From a checkpoint of a small image embedding model: 48750 training examples.
Rows from block 6, named by matrix and row number. Rows with one number belong to one channel. Each number is 128 + 32 x the weight over its row's rms, rounded and kept within 0 to 255. All counts start at 0. Numbers have three digits each. After the name is the row's rms in percent of the matrix's.
# convs0: first 3x3 conv (model.blocks.6.convs.0.weight, 128x128x3x3), inputs 32-39, a 3x3 kernel for each
# convs1: second 3x3 conv (model.blocks.6.convs.1.weight, 128x128x3x3, transposed), outputs 32-39, a 3x3 kernel for each
convs0.35 106:121117097154135097191144151129120071120093025090133055142116110166121076115104101083089078110117095164177107108075114074078095071117112181185175143121154148110136138167178167130182082086148063139126074136107092114053
convs0.36 094:075093107122148161133113088136101082147150125130143123184142152071086093119078083093158086069113169095148178100114080127103077135131087178115141147132141114132117164080150083135162117145143124077105087082103117106130
convs0.37 070:137094139103144115122156115082135174122172102094141073100163130099122151144093089181106173104133145109140159132136072171118098156130071164105097145116119139130114162170100140136142109134099061110143093129142113090126
convs0.38 106:031082129127141134075104101137134112159132100073106119121068112117132092187167127082084093092140143138136099130105140146108049101086147101150114133119078120092108105067131092156165063126133153091059107145092077150154
convs0.39 109:134079169153059153150089122156123117137151084094054106112066100116104127171156147141105154171110168129109137083116147150060095158076147109164177087083124099107122146065192100155099160183164109120039142121085144201123
convs0.40 095:140152139082135156100073094161169121167146108114109088055128113106081087132112114141153161141143159122087134150157102150111077121115141067074094096087152095069075113091142107085156094125130075120139142099104153143098
convs0.41 105:198131112191074111105130120132133081127108125125139113095082118047117088124121116160171100181141069127119048075087115106148134158153166084089099124090124132135155123105139122118153085113104109076101124121118116104128
convs0.42 086:078138109166139161140110153102097080086116087096118111080077115111105098109133139101122123157136107120119079116090132123125118075118138087076136129074113144079098076107144159116104155112112082081105102110098128149128
convs0.43 099:165147032112055096149065056121076119074113174044137147056118158112158170110158156155170121132121119148132123108080179117137123094152117086094100117124117111107095116128131177160129171161098073045107067106186140129194
convs0.44 109:092187142113146056180122085155126111166084109139144128171112146166111140177112168181162129124134131193153101140061102091123144126119129115054101139118080154110083115065142154166144089090141193088113193115123171147109
convs0.45 086:150137091107135139112077142156130108149126124097097101087121070129110104150127126141169101121152110126066110180139133141147149106124118136131097090119101108107105156123095156141170131236233106098137109097121127054094
convs0.46 093:197160110162153154110164166160112145177119157177124130163106065161142135179160142172127095163176150139174119107085099126066093139083130086102098094093090092093075094093137120110164162116156169126136165153142142168141
convs0.47 105:150155152051184193014125152096092143189088087171128112099099100127102095191113139179162170123164117086107080130123123129103165133130140069099095076116099114119092059069132099076148129128107101152128127122126170123107
convs0.48 072:138164088177149129092096096192107088133127140117119138101137132100132154093139132110139099145151156108053060139135161121113090097120086082104184200138072104041139116154130174133111093147186098122139080148154126124198
convs0.49 089:166074153169082141135131090141109147114071118113114127100110122063126191079062060160145122149154120155156085075122111064076089118155145118133090118126077058112109143139155122125150140108117084125134088079121163128114
convs0.50 076:228182112247142143108134134166163120172117198128185187079123100048086124137132119161131164137135171116132147151090105153142125130173119133119123173138085113113084157234166163120089124107100141078081106116125115160124
convs0.51 106:145088163134119106106120096146104172136083059166099121115139119145095098153147143146127175170157109113102065061112093128121103124122160122131130107080107131166169138077151129100096171182164071132062115066092163156095
convs0.52 105:089127101136131124146094125141102023096139083107154069159116069130104108127100117088088114088136124167154102097085084067121089124127101127110154131131137133077111108109148128078218091092147119090099134110125136108104
convs0.53 102:111117110136103089159112151147132162122119149088108147156179160120172183127148108130141171129139163129139174102114067085132071125123079123097098129123118124113136104150140115123153100085064123106154063138147101134150
convs0.54 100:055156085143097095146127116131131104141127142094091157183173109108123081048143135075145125104110096134128119163077104079112123115175139114074130138110106110146057126135136125187122134123123113177132085110156089135174
convs0.55 104:216128096179078116123090151139087132142122190183159123117076118135122126141104106176154126154146124143135126089102137089127088114089128172076075168072093094101160151159143187101194160079137138122090156161127179198138
convs0.56 094:089121105130107125156124089118113118109111111146126122150106159084129090098131102101122086170147158174160112092092133092110144108084138084163114072143102140151095124104108107138090167173144129056076143105086169185131
convs0.57 104:125118121065153165114115157135105129099164119155133131108099086133093118132066058135142102138143100158122072128077124154096108181086111174125163107169112077129126175076102124159181153123089057139120118093146130061091
convs0.58 103:125089148079177144100148176139142152153146148133107164091150130116103122145110107124131150104148163109139183169148120163086051155080046144134106111162126113138154166161187143129189117161187140141087112110049116089079
convs0.59 093:160178099119136106184142087127086056096135135108160104146118118138120119130150119132203201160135164142092107077084102076081106131133060128149145105097111140142139115107044107117100128186202137111105170073171154115210
convs0.60 099:191121095181098076117112072169096112131105153044137138078121120069083148126095136092164096183151126116116087098097130102105151100129162113102115111150099081128114174123134106118151132087098070100079142129069154131109
convs0.61 106:092149149168139168130080084165109121120114070093095089139116072131142113077142144090084122174124114130133107106117152055097072054150096079136119140141184144141092111163199088136182156176114082150142167094132158158155
convs0.62 090:111140124135143106192106135127102158125096141118104151130133135146131154110092150177123117156123088176107091147081151136100119082152134068155180063148125089136119111081143126105150099107075132126130134102104143073119
convs0.63 105:052111117098121122087146119046120124056139163118133148169162107157143135097089112105137169118169189121165146125084116141125117127110139128118085134135117101128144079127123101056167051067157201156119164166130138087117
convs0.64 094:161135108129140141135115129079087116127124122165105127131170165092128115135124085135121136128159167098125132140170144152115078157070115157160110169121066118177150184187103184160107128150215113073140132125156155103153
convs0.65 114:156108113153069091137115133125099117134126131142166106097088110150144118086092094118121106124144134115154163122102138144123116079119137129155162143124107080117122125184129146146123071146098078139146114163155163102127
convs0.66 103:204105079165171171113174145159134180119154115123164095120140145134083100138077091207110130165178189117144181147169101140069112115029064122052128105110106144157119126143103100127191154165110097152132134161114166141161
convs0.67 104:106078149219114091191109148195062113179107124125126152137133130070100087117072118092072143161113103187112104135127098097099132092136155093109142132121129165126150057096128149158082125082145134092124104105083131108095
convs0.68 103:113160189143092132161060098142132124117107050103107071136129094126097045122144154078126190124136191121105140158101117151067067150101141096172137092121134106099134121105166088130133102189173091150072127090052130166118
convs0.69 112:051079171099133139078104100086151137119082107118088068106094110160156120115147172106144140069174142092154142139144078148151092121068151115108119143116075151134121115096109100111135164128132143122092105188111084138160
convs0.70 105:085129178052110122104060044134128084073104098070114140123129141183166171141110163147158114137130112158128085179112089160107131146151190105111137107095113154125129166100133139098110111119084139124101156172144059147113
convs0.71 103:094143113138136125196133132164116066120132108087127097109091082171153149158110098087111100135143116167138061168108122114096126087146159142038116089138125114126108149112186115176157133140085098135109143088122052102113
convs0.72 106:109170191149144097168122129151090145178117122179127145119125105178098136186102182124114180148118089178096077145116110102098140139144159139113176064063111077084174120151163150151181114091143113100117126125109137130148
convs0.73 101:114137087123091108078144166066103084103112103117121055134124108090079149125143119106125118135128075102128101133119121119116089133136092193074195132132107131147164133064130116149182182200187130101094081108184114107184
convs0.74 090:119124126094201159060119112154098111116115072080098134106113119119090074178143145158110154137168172109151133109132145143096130081125128091112084103102103112064098045113184134156147170121117130082077111069092143163115
convs0.75 101:157115160140140196068171180081098156130107142186047110063074107101116115085118118197100111151162130063175080080134125121130120098059139074132127085131124082097125071106195121095118144085136131089149150121127143147101
convs0.76 104:160132081188099093148062106151136148140115169134099102112037106109144123083187176144145086170140091121171143138113161137176127142129104038084075112121098135131074127125121136132155114152107144102115141134160084064154
convs0.77 108:107129134106123133132145157111123074120120074109098084083101111125134118151192176138113073124137112139161058094145119131116108070128148167126145099079096106096079106120158155156173101131153111084086099095118046098130
convs0.78 109:116108149144110124160114150088138119100108160090109155149167181132128186133101127128154187112140188107111167165156125119143105144131102113102112153137068143141090106098111129125104101102099146115181124124164089202158
convs0.79 092:172097167124164097112127154147080094146097105108099123095116131112077133149136130165126099157149093175089079143104127162106124093171073093118092068122139112111187113141127082127164109114159067100110106103113146115146
convs0.80 103:069157200079175193046122122085172188154176141123101096116119117064063080163128135143131131110120162111095133154152166181133114171084145119144061148132133120116104143111172107124129084098171153124080131073112137116096
convs0.81 092:139065105118091144086084063087067093123187074062123087121123141153104108172123141148133144103095169117153132127110090166105131146116141093069080141113125144118103119102092120124102096141169149134127151108125123102094
convs0.82 093:174115120077167170063133140141044144142065117144101084090103129090088082163135151183159186173171175096130121094120131129086132084113098142127106078099110117127144059146097089110159172174132112079140110057115178128162
convs0.83 088:144235142116167133143142126152187131158152129147073085057082060054049065106110135080183204118179141115151151152117094151129102132143084147124127135082162139120119091109131108069121139112136128066075143134121056140143
convs0.84 108:078125099096156126158130134127128123175091076154120109157102107160106068123107120056093125065144132149179121131067100104068069128077083136170135118171169121131173135139195125132188086092162081087115092134112148156117
convs0.85 097:110125181126131184137130148141171174155142145144184084178140073191131101114117141115066184145118185178106166147099114117107135160161114100081161061091185047081128130121152097152157125150120141135100169122130156101161
convs0.86 098:213143044169131096156107114149057141135148168083162165073126194107113137105119130201129127165123104150137076055093117115115118132166121055116060177141095108081087132191137179184076157088100116040117122105133134166147
convs0.87 107:145120108146144113103152113163094114150173193118150191107087116052086034065084108120152107127133115101127118143112149128116148147123177147102191149093103041130111119119128129155161135188119102127044115154129102098138
convs0.88 106:156116091116150099040068091142074122096092101067163163101149093123124096112161138166166162116140136096098106097117132131125142130175108131113103086133114143159143091165121136136114159131123065098082050137132112152158
convs0.89 087:080124144169123166061124133141125167110079113121089108164125129175194137165107115091105165163150153159118114153127147060050117177104110127123115126117117054112126142127143107103138090126104096129095145119139135121124
convs0.90 099:120103115115107150190077110146104106171095166141145147127135127138089153068061126131158152142121141173124099142101117102092104095145112095111151078126147081113105085147135132143108154119181147146177126153148177113100
convs0.91 103:125166170107152130106081096084137128059148120049107189126077059128129150088086145183160186175149206133089149144109085146081117125146134096144108116118118130117082142136126145121100072114067130168081107159117070130153
convs0.92 098:118089075098157117133147130105124102161156125147118115136181162101123130193110062149135119125154155119155187145109104172086105145091107163124123161116121135128093190146044124096091085082091104095132142185134133155125
convs0.93 098:079097122130161148125150134101131084101097105092086084108102092140125102125140139081082078131166142160178086147125143122075087053114125138113132120090093095090079071108181133149164108101121145098113087106113016122121
convs0.94 082:132110076165143150119161102120049109130153143174142138136166108137161129101028090122163061099126104097146114175154167141150127149089183150140092155112118086104123122107061113136147144147148168175152122098139083091105
convs0.95 101:185139058152118138132079138133131120105157161089185111097111114119163100140170132183137121166114146131138134166130161150115114131127113094138102144114150104130114082144139142157116125165085107120096052145147097150176
convs0.96 103:085077148052124180083123157083139138105143186115146136129158136120119125146118107141131150104114173133102164131144187166120094157111062122176109128152154129121171138142148142137157128169177174181135159143087146115084
convs0.97 082:149122188156122116140104131095127177155117149153076125155152139123150174117128212184193173152137137163109132143114109101113136102112150094072163108116125114169129115062177128114139077101134143149164116160163151140158
convs0.98 110:187138067150132120122129148206104113151133172126161114063069131071074109099085133125161057128128094154137078084083126084103135134135137152140123110083129068125160150192150171136154152129169043081094049124156103121155
convs0.99 106:124141107162137152158128157174111092182115110090173167161103120118093103100132094121153131096154134108129121099112113104105123140143129105113154156144145156094113121112138121174115127152110149041108068088131126125143
convs0.100 095:133127126124147185199087132148113108124105080117131109130136127110157071082098127145138167130145164145112085076114097096106095113126047093109104113135224137097106167113062106020182134151182106126111096076089106073120
convs0.101 094:177146139164118147077082097116101065153143086152131117126108112106128111148141096162158140158190161134130102114100090130110102154063111129113129119076130080097124133091142118117191149105103123108083123161121162246179
convs0.102 100:183164111109104061038076091157124136114085174065127142102107106058050085134137144148175141132132099094065085159086137124128127155147135129117077122119121128099104107134122154134091168177196112046087053107128108134185
convs0.103 104:165096172133090156165051128155107091111149101099122094149156123085090166119152113126151150126133100165084103133112075064113124144126124084098151122105196133123118155105143135081153179147102090117119143091086120164081
convs0.104 096:127131158066132119123169140121159121121134130149076077144082088122103081117143141098138178104142154089169166111075131124099101113099139155175100101137158029139103067141128053104151083158145165101102135152127155099123
convs0.105 106:079094133093136124111122147095140130131089121106102124096101082125096129140096122126083133119131130104128144104113119138106123139169085126082105115155113102107094092112124115103174130136174104139147131082114180114158
convs0.106 106:123115174178087139184103125168144098129133129108093134109110125131088125143167134102099125162116116129137132092108117155069115122108143148172197093074101095105142168055149090184144136186138096097075119096075137167156
convs0.107 099:123104156163130190145136179191144160191139138214141097182109113179128101189130151105098145143121166146109159147108144109115160118107158076102098099097109124117123114099157099153136067202160176151101175162118203169144
convs0.108 104:110121158079124068079081057090113076091080131101135132097162146108063080140163143138170163092138088112072065131109115079101135135167113166118083096111079157134155107142118125103121178166201087090103065091135119113176
convs0.109 091:119107111100132122153131184104141122086141157153132134173162136219118112133128099104134133139135080141123116069121146158113165155175165093101114050105107129116149088120104115117141123132112144125180167152154131131127
convs0.110 100:173107099180127093139150087179111105130134138141163114076076109083118103077088100152131092124107137124150106098086124067119163097111144100115150164125098098138107116131132136148105098082104063085074039125123088125134
convs0.111 106:176146137118093068137111170128086067130106100169163064091123148085126154090094074132187138123155157127123155065099149083123143183104152168157150145133101080053128166072072105077084098127105122138130087106106121095088
convs0.112 094:126074139130159173111162116128125087162116089128097142135140076114142140094092121151098132087206223112204174101116078116098092072104110115094121113162089132135110102121219101056090165122096141089130128131130089107157
convs0.113 109:077098114169115145145130135176125056129124135103133137108092111112098080138133134071078101143145128158163128133110133076088097074118152120114117136142110135103066093090133087168154127148128099064088099077090061154146
convs0.114 107:153098144137111071148105152114167144085102117065123109107154147108148168158135112169115125102101140117152192084128068104142105098104091173116188156160142186118142148158097128131185116120127121073120093168121126149134
convs0.115 093:100114110141123112161125122073133161115174116180157141223161171168153155214115155118086159178155153163156146125151141119106137191137169147116107084083106106097061106124104077131135109151092177145128190151155151160159
convs0.116 084:078054062076100065151135131109124141142106083101108131129140160127116127094112104101101101099110085132127168118112068115091085059068083144131174104132110134145142145154128100144119063136132087107190081093145114142154
convs0.117 103:067143096087150112106154111133129086131160139088061170154130075112089115145106123110144129137133127096135129184117125153119119171146147159079104145133071137140087168107113050156163164131164134148106151099108140107149
convs0.118 107:076103069068122125103144106110088078139128117069072094128111095073128090134108115150136117093105122087102143098102090111124097140126139090056108110131126134082064086124137080148118146105155134091107113076118168109095
convs0.119 103:123135112192165081074086099141099062101123047128081107130075155116112107117108139105113080181205097154145094099127139119118077105080147119116158142124105103122120150111179099120128166148159113098097099153144089207162
convs0.120 099:074167129120163132094077126152169148134191145106115088108096080099044071082100134060125164118171179132130120138128097124142060159147083086093136146089139111069108091167120136069120139144161131106117127108106063156153
convs0.121 106:081136127138134111150120150195147127179124136112100143086096095161142102130120128067151121091141122130137142195125100129105059136102148155116098141153117061125126168103178129165196133154121103112080136112111100114128
convs0.122 092:104099163100127131187175174128124107099146142094062116113116092145155097126136098109128148105112108156152088156113090171086116142094140117095164103131094133128101111091158116159103148101080112159066110140085077137138
convs1.35 116:142082041143120062095068076108145086107087122093085103163169109151113094167123091127132104095125101061112094135075111181097112152104076121098066085084054084062079077109100107129122142159096126120114138142153129174195
convs1.36 083:131131089099132095101090121075166150048129134079158119166109114118100095097122130159137144193200169120171111157111108175060094106074124140064064105061104104100130094045113102140089131128078129097153124140148151176149
convs1.37 061:108127139122062141172123128050189137051136070184130100084117141189154147126071119179130085130107135124147151140069195109079176070085162082121112112167105138127076170175146164113138129169126147166181154130116152089093
convs1.38 112:114154104104110115132114134134074127135141093170145107151171114125129077087077126160118164150111117123066103139153122130141175118128178092150108098052088067133059167185114157117122096160108150118123114151183119166207
convs1.39 107:131163103116126112161110103141125062099121082089124056163187092129116132101087116129103102167090098196122076131104128120097170125085147067116106126146110143163126174104127103126104146137097145115122142162133093116070
convs1.40 088:157147110132167111109118069170116148068131200076151148182188120114121088134132132101170132154108162147118193184166111160117116116150114087151133148170148138147133102140126158116132134127097154081069124114096094126127
convs1.41 105:162146100159090122119118132089087143129068164137060147155158193139155151105145168116138155107144174110102130164144117146121076126148116072106186133129163090070122116097104082104145075150150149139128166117149140146193
convs1.42 074:172107133193150155166147121170078143125155112117128159148126094097132098093107140152170168159082103169091147116091148106080181171122085134171151152128162127095090111119160090188163127101147103111142118153111112116102
convs1.43 098:160088135136098166098165149142159118150118108128095156095162166142180189157158138169106094124089116091116091075133152111136126147161127115103112123127157152192143144082077090078111072131113114143161130088141130104110
convs1.44 111:110119115082150127102151065111092104065142118046179117175136100181119139134147163112144114112137116103132079149154097115133083115147108091127164137162181135143119097103129116169156135131061113169140114160146088115147
convs1.45 080:134115115168091145114164103110150112095165165070119181166162118095132101098088132179139121158090158105076117090110109116121109171121139102106129092124144161178138165156137156049064096148076128074106152137106156105123
convs1.46 094:117109076133109057126115090098136153097107117068136087117085106121085079146117098157102151102076138120085131157101127149135144143118135113149150115079109135108130157127111146092117137102146056158088082166053102143057
convs1.47 108:129129156144140126148114063117131143097176148074159041088080125132140156130125128131129094127108092076112112149149099092111108132077104110121135125151152098078114119122175158098127125052148124094059096129137128135091
convs1.48 054:130118158090128123177094142074133155140148168135141150161125095132131138120126128202143199179083189170150173117118106072123132085083118127158180102085068154106089155149196177082112146053122155144115132127124125096116
convs1.49 078:127098113139066124135145126103153108093092150159098209120147193156163141123131137136044172087114146117105184133151122147141105130107057132082124126109154155094137080104150085105100093085109113096120176139098145131064
convs1.50 064:148133128107067168063119225119202081125141103100178139133087153127148180145136110130127122090094132087110208102123139087051067100091116154120171095135159147117165144162136114154179130221185105099113094080104134095119
convs1.51 109:057156127138108094187120098085130125127100072096087139201160111150153149101102072102169093081082049151124083159153113107121147130078104083117082125094101140145106147107130103066071129112079126178115091166144075079070
convs1.52 115:138088032168112063119072092122155103107090135073084131174174115123141085130111092128122107122131112091116075097071133149079116164078091143091041105082024074101102111101085095089129117154134127131125111117128138179194
convs1.53 110:103097158109110164131134136126116119120118099150090073111122123114109107090091108164118058128097002117084000114149200060097207066097211115113090133159096178117066123109154128108099121106123104154145133148130150098121
convs1.54 097:166059182136096172080127158123096121104116174155103121113112119106176143124143120153122186136120150092085161116187043106146145078135176106110156092159149139108075113133151119203145166181147172110163171106101199129100
convs1.55 100:123087102129110123167087159121148125077148139027145137138138116143119132143141120111096053140167103168149138164112112112117125107062132091123162112160159096127162097153096033071189045164171093177104087149076098125142
convs1.56 082:144134081128111137128098135108157197158148089152107072160103078110123096128126140144148150098125112061115109120097123100155101114070115115140142058096080098127115128153181116187195157150156152152164153164163144151133
convs1.57 097:108157117172120093087137126062166178132168072146077112149119083102130151120092122173104113158118095100129119042078099106110166136082116098172109129137115130085071164119134147150062124107184189135116144117079183094102
convs1.58 106:033133088092116100092120126090099123088158095099139113119111112152151100112080068121092072124089011130119016141117104128100139134095187158141091114105099117113108129133113153112085108111124177123121191135126125153117
convs1.59 089:088115105111110129099063123106134130142098100101096099146127110125173103125082091075170130064129129110133116142139063100147093106125085099101141101052103130107086125150157112096070129071086146095136146110148119065132
convs1.60 097:111096064104076118105118121089094086104092113149089147150169205141132084137129114121092143076107165071103117116126064122115055149109061120099179093118145075103121109084150094123105107095102142154143153140124195149174
convs1.61 116:111104100140175049143187116126128096168114091149123125128168090102140126147121154195199182148131127124134144117128160104096158180120112125126079142145058161171107114090133141152082129098102112132175162132155101126129
convs1.62 086:054109159110134119125147137097102168107104149124122102145146170138102149083131106119144184065111123082086084047130149032112132110120105164105122166134144143132121096147163159109174144130144106154050094146056092130105
convs1.63 126:061077071111097087119088091092142142122137157123105089175187154147127107129112131122150092134161108113104111152110115138116130138127154090061110078038088079090095121103116129112172142164168087128164114166167119177192
convs1.64 088:114122131147111075134099060083146199138137129128132104127106054100093079131145151129181114130146085143127081205108068187138119182178209125076063075070136119078055178113140147089098094107099089152107140184153123135164
convs1.65 124:094167099079075124105155145104192149129136118155089168114191209162113169103111190143172153078168187114146194115110131100084107146129044117089153112098128098125166138148142087096161107083099179156182160105071159093096
convs1.66 103:126174100133120129160082144101160135054176092120122076064106125135130117131104126184186085147136089133146089125108131095120119089073140080151155116140157137107094166167130154113104088075123114118187132141152139083122
convs1.67 110:152112119152113146104090106104094135121096151061081158130109124104100079113112118087156149135190154039130133117098084087082051111092108135128141114095118156095124066155189122193134178160136104123072131103130152086120
convs1.68 101:127132086097153092079144097161118111127140149078124153191188115141092066148135077112126072141127064134118065194119107137064087116054126106108153132120032117181107138163159110102122140204037108091112107081155116142121
convs1.69 115:154149132136130095180118130103155144178124067196123080198141101154106079100124164132145124137150158085118150205165105165144150102145179148156114137069111119119135176163094138148065125104139131113124112145115103149136
convs1.70 100:146134064118120111135147133143133132076115149141180163181178119129185133128131144155092077172117075168093071200167122105118083079116140120156174133181112168186115104069103138144137208123048175179145093170122123137142
convs1.71 099:096117099095134078135160066117151101107157056112155185114100105173159125108059045168130170157105120178161060113094088137118103153093110091119124127161133104076099119144162156216081165129043142141194120161149104138116
convs1.72 110:121120101111122098065121110057127120084134140006106121070116134121121144161116054115109112111133107098127077108132161149128130152129053135116152121074131120112117071135135100143113126170117086110109094118119090127130
convs1.73 102:155076143127113130132117122142190176092136134112085095133157128097156154095060121138116179119097099096092062122181105135173161120130162109148135083121082168108111120102101160132041151124118152070084174096117189072127
convs1.74 079:072150141091131141131097133096139152096177144086183118136136150125111116096110063160177108138106122142081073102156090048126125083114141108116118156104114097109127149108184121124149115174097167131092114142180109153105
convs1.75 094:139141113199107074162102119096119168122074153183083061141062102107137116075117153113157117076128085070170133160113105137142128148143084121147130074108150037114113133129098121105124136063147118124145100088119126123117
convs1.76 114:124101144101080136148166143121160136163069143160060179162124114134106163086131199140110086078076080070084132165127143163156150157147176138114155099118166104145144122124075086082015109113137119123082137108086144090133
convs1.77 103:138153070139086100121078126076118132129125125170165135122159127118159104051076100164178163130100121140148130141123106160142148165143097118130120097117111099105124138115113161099117158113123121136157132145111111114123
convs1.78 117:132083143102119161121141123163131092182133044126082051127113096132142116116126102168102050132105001134089001121163175097151195060114203129104119136081095147103063133099124134094109119116101130161110113138108123067071
convs1.79 087:143136110129110127069102071106108117089145162132134114131128148112131129109116130141093143132101141098187193147154094168123093148167120051137124121088134149113068115166152121138090107070079113149127121134119118080103
convs1.80 097:067134071080133082146122120128145136115164140105149109134139107090093104082068097103134067135089130114087122118097094135081158117129139111193129116140131111146156114114116113134102162142173112101098109107092123097080
convs1.81 079:109107146154138160138112100145118153133186117107119090135149141112095099120112137085128080170114112088075075101118076132113087151149078148129105121076095139113122175144178111111101102099158137095163083114154112193142
convs1.82 084:112141145123128079162086105086115130087165118066119094085113187141132150125093095123116106081079105146137094111142069091133081144093057068102112115100081080037104135151205108102165107063155180118109128120113103050075
convs1.83 088:116114090078129113097135121143132089130158192117145160157178149130104104120093091155081088164131107153109107128136115106108128131110147136120227094105134111048125118141130077089102071102139164139096108120135179122149
convs1.84 115:112093081107098085074083110120112104076096157068139120169119056139077075146108077152125078130130072105113076133061125157084107172063097163095046091044046068050134091086099084129117125126072146087104150116174145174194
convs1.85 098:090160145087140097106115077141089104113059108043106112134103131162121131156150073114130172100112105106104080106155109148137106140107102185132134163112114136124103072103154138155160133127099119128096122128110131140089
convs1.86 099:103137137113165177087137145134129149151107093118161139097145180106178139135141124149071133093070125080110091067150115047145124075147122120098136116119143115103120083064130061159149121177098164190098139118110144121073
convs1.87 103:140146131128148126087108124108190172107145144123071124131145155108118181181106113136097093096115135043101091111119116127120093155120100107121136105145170064061087113165094139180081133140139186068048145092100148073120
convs1.88 108:123118151107124142100130141171126127109142087121130133086110118119194174156190144182121169150100124140123146088125080124119107128144117118150137161154147130164163144115143057158114150180088137101143123117119156134090
convs1.89 085:118094105092079138067086162107098062106120090059142126081135181171142090195130047125126170090099109054077066132125160169106079142146132151142122110106119099078118106086125150112103177124098127039132094128093133123128
convs1.90 098:137078151116102140111120132083086146115105175102137127129116153135101142098092111070097185087111178068039129130150103106114106083138115149083123157085130147113110066153177180148164176129073081087092138117075139134068
convs1.91 108:101101082122143119137162109159091090145164106183161095138135154126165158148157106140098080158099084139096064124126120103087123071111143142153107138154111118160126114070127138145100171143046142082117083089088151125074
convs1.92 093:081124113126138092112097133097144172039187104146138055128111059081093116082118108156125123136103088106115048130074058055071119112107115077107107135136120119089097126142169149165118156121112146132151133155163107122136
convs1.93 086:138131050134122140142127176111113093139154100169154137156173099105193145055092087158126203149126135154092112117129098116152146127119136099109078103065077111112108164121116168082103172134136117122133136163108132171156
convs1.94 081:154136133089121095145099067112186145096197153156114177140100148114152105098165147189152140163144138124106121175113121189184104142174076131082122136145181161148136149151126154147087156091148111066172122135140143114124
convs1.95 101:111142138111132148115151166140134127138064085127076112132095122140082147126135155121136134140092150130075132099085118039082094074151120100116093147140148154138140148104133127108054093142049144100163163087123143120129
convs1.96 108:090138099128131121111114126083128097124145096124109127117127088170151047095105072096067055089079030120082012130118152136123177119110191133143117131119109131125109135117091121104093122109130116110086143121086099123113
convs1.97 081:142092169120131139147128138128086080112119169102110149142092124117122070097107082136111124120102042064091043184143139164114171093100198108086115157120079158138067084093138105083089162096123088120067081156097115119078
convs1.98 110:145163087125108145077134137142138148129121159092078175110132127125138145148164118119107123077115129111142116111120102148110110158157048134152128147129182060100102097141089066107131104168113152143085123122055199141102
convs1.99 111:125052105112095157128110126143164058092116173106107168122089132152122137153131087143129110133131093102130104090082104109086036157086078162139152166140153153127128093156109134192101157145096138131079184146150200111129
convs1.100 086:120064108124160106153133131105109102085073153137097154139131109137082100125119083097121133112158151165129164159080166124080132108063095106127149171135056080173138131177164198131105180163118155130150143053130143097100
convs1.101 082:124121117119117120150052029188143101121159118105114072133141088129111110114153112168159136165185138170145093143118129118095128095082170136132176117145105130093039150197169102111152083082093131135088130151125057141129
convs1.102 091:161114111118131166108151142126075114170107153156130160126148196135158183101139077120096119149128138144120149074113086110125065143132071113121127120158130125147142153131069090117137067140111158111115161117129122057108
convs1.103 108:143137094110143105127092090110126097106116101134036137181168080103131101103138089126164167113116143120098111159154130139133137120138153131107117174102107089141134056168155180120174128145146165151152144137144140150105
convs1.104 091:108075110111102118074131098144118097087118155105154106181176144153100100122125124107073056115113104091066144092087088136094051154122114094136145105109138071110165178123154150107157091133119170130117136088128190144145
convs1.105 102:113073105164096188119105129135137145086116190045087168162172113073104126048066081094117080141104068104112102095130150100153153122100132072110148139130109110098132131132153181119124122098111121108128110145141168131093
convs1.106 112:112112124127126137144106117118101103116135064091080091148180101126152136117115120124081107149116092156105074125130119128145180102072140065130158114080090172161092109146125095183090171101065117117112132134143134093114
convs1.107 112:079138077085117088092104105119103108067082070002106098077106096152124076136126077117113136089109106098126087145136113158137107142094121139147143128112141142121095088080109085130111138150106112103097110131094095139081
convs1.108 101:117089169092134145138154098147086106163091104110144144118114163142158177119162119080108115101096100145112117114130123096125123155131105089112161116159127105159169170129123094127126090156122132103144167115152123071096
convs1.109 080:067181110135112110140171172089155132141141119095102156109110130098134154123118141112184155113115156138122088149148161170165154112112120131115172129132143096101174106089128170139122159211142148150147092114117142162147
convs1.110 093:147115113150111153094104130078172158138091160120085138142147161143125116127127090117137144114119155070116153128068050166103037181158045140188146125158187081100084075138092092157166151149130144168138079144109148212112
convs1.111 110:147143121109082128096075073101175103075113150132095089131127127201113108161083122109118155119095068140086090099098109189145090184156062172105127116149093091084097094139139123122118118118081144138076162103119107130182
convs1.112 097:104110073135052060176100121118094101130036065133115123170148140152141089084119121117147130111123075084093113098153120103148086160097101066065096076020099097088073119106112110079115100070098128159126159149164130144155
convs1.113 103:144104095167081092142086124163146119145079132136112161177116109123122081117119093159151156117136140082120107096072103105080117132084091134128110134107106101130110080178151133184094202150100163154146114119162183174212
convs1.114 111:162093124128106149128133119118123137102111138142147062119153152133131113113134113184103052126070023131075008141088173089090230052086218101099122150110067201132042191115141113121046150080057143152135130123135134101091
convs1.115 094:113170123096161099071103125094102144078155118022142121109098156143098115162108091104108163080089112066114091112090095173136061174142093110136145109127147135096176123121106173169102146110124094088117113139132132146126
convs1.116 075:122122108138101124121138137065115128116082120107135154089101077153125139118126131128096123094084075100135179143098124147087100135107075143078057100112160097116123084107162171131123188090127136134175136163169141111092
convs1.117 096:138083138135130132126096108142081159073171100150121135106156128145144155134121136094108151067067083092122000079132071085105090065112144112149188151177095106112114142108175158147060129160112163102154185115149169087145
convs1.118 099:165119090204141137142085144134128163102145173151126081158188170151135107138132116133104115132073119068108114083137127124187128108141119077109136125148143120128108117095152166162106184167070206117153137113157213116145
convs1.119 109:127123108147114102162139066112137127146159105111089091173139073110107080113094083156176154172156131125103112117118158089078125133092127151127118130079072138109047191112119093105100035065102139119088104137163093131137
convs1.120 099:137124114146110096153114093098109122156167150124118103174165151114075087122105113145113132189143141136091093123123112088077142119126151141123174164069116117095126113137082085083122085069139128124082101132147128125163
convs1.121 109:066114110064103117093121099114106110069106137079124144141142102164183126118087091135106106123119040100128016135131088123126117138041143158142130133129109099090102059124125152177049115120081184119155152089150189090130
convs1.122 088:129085089128171116149159172107138078129140120116133115119156110130145149105100115172130138128075098121117145129125126126106121132126103130154129092122144124085138119109159108148086169135124112145169097166131103120066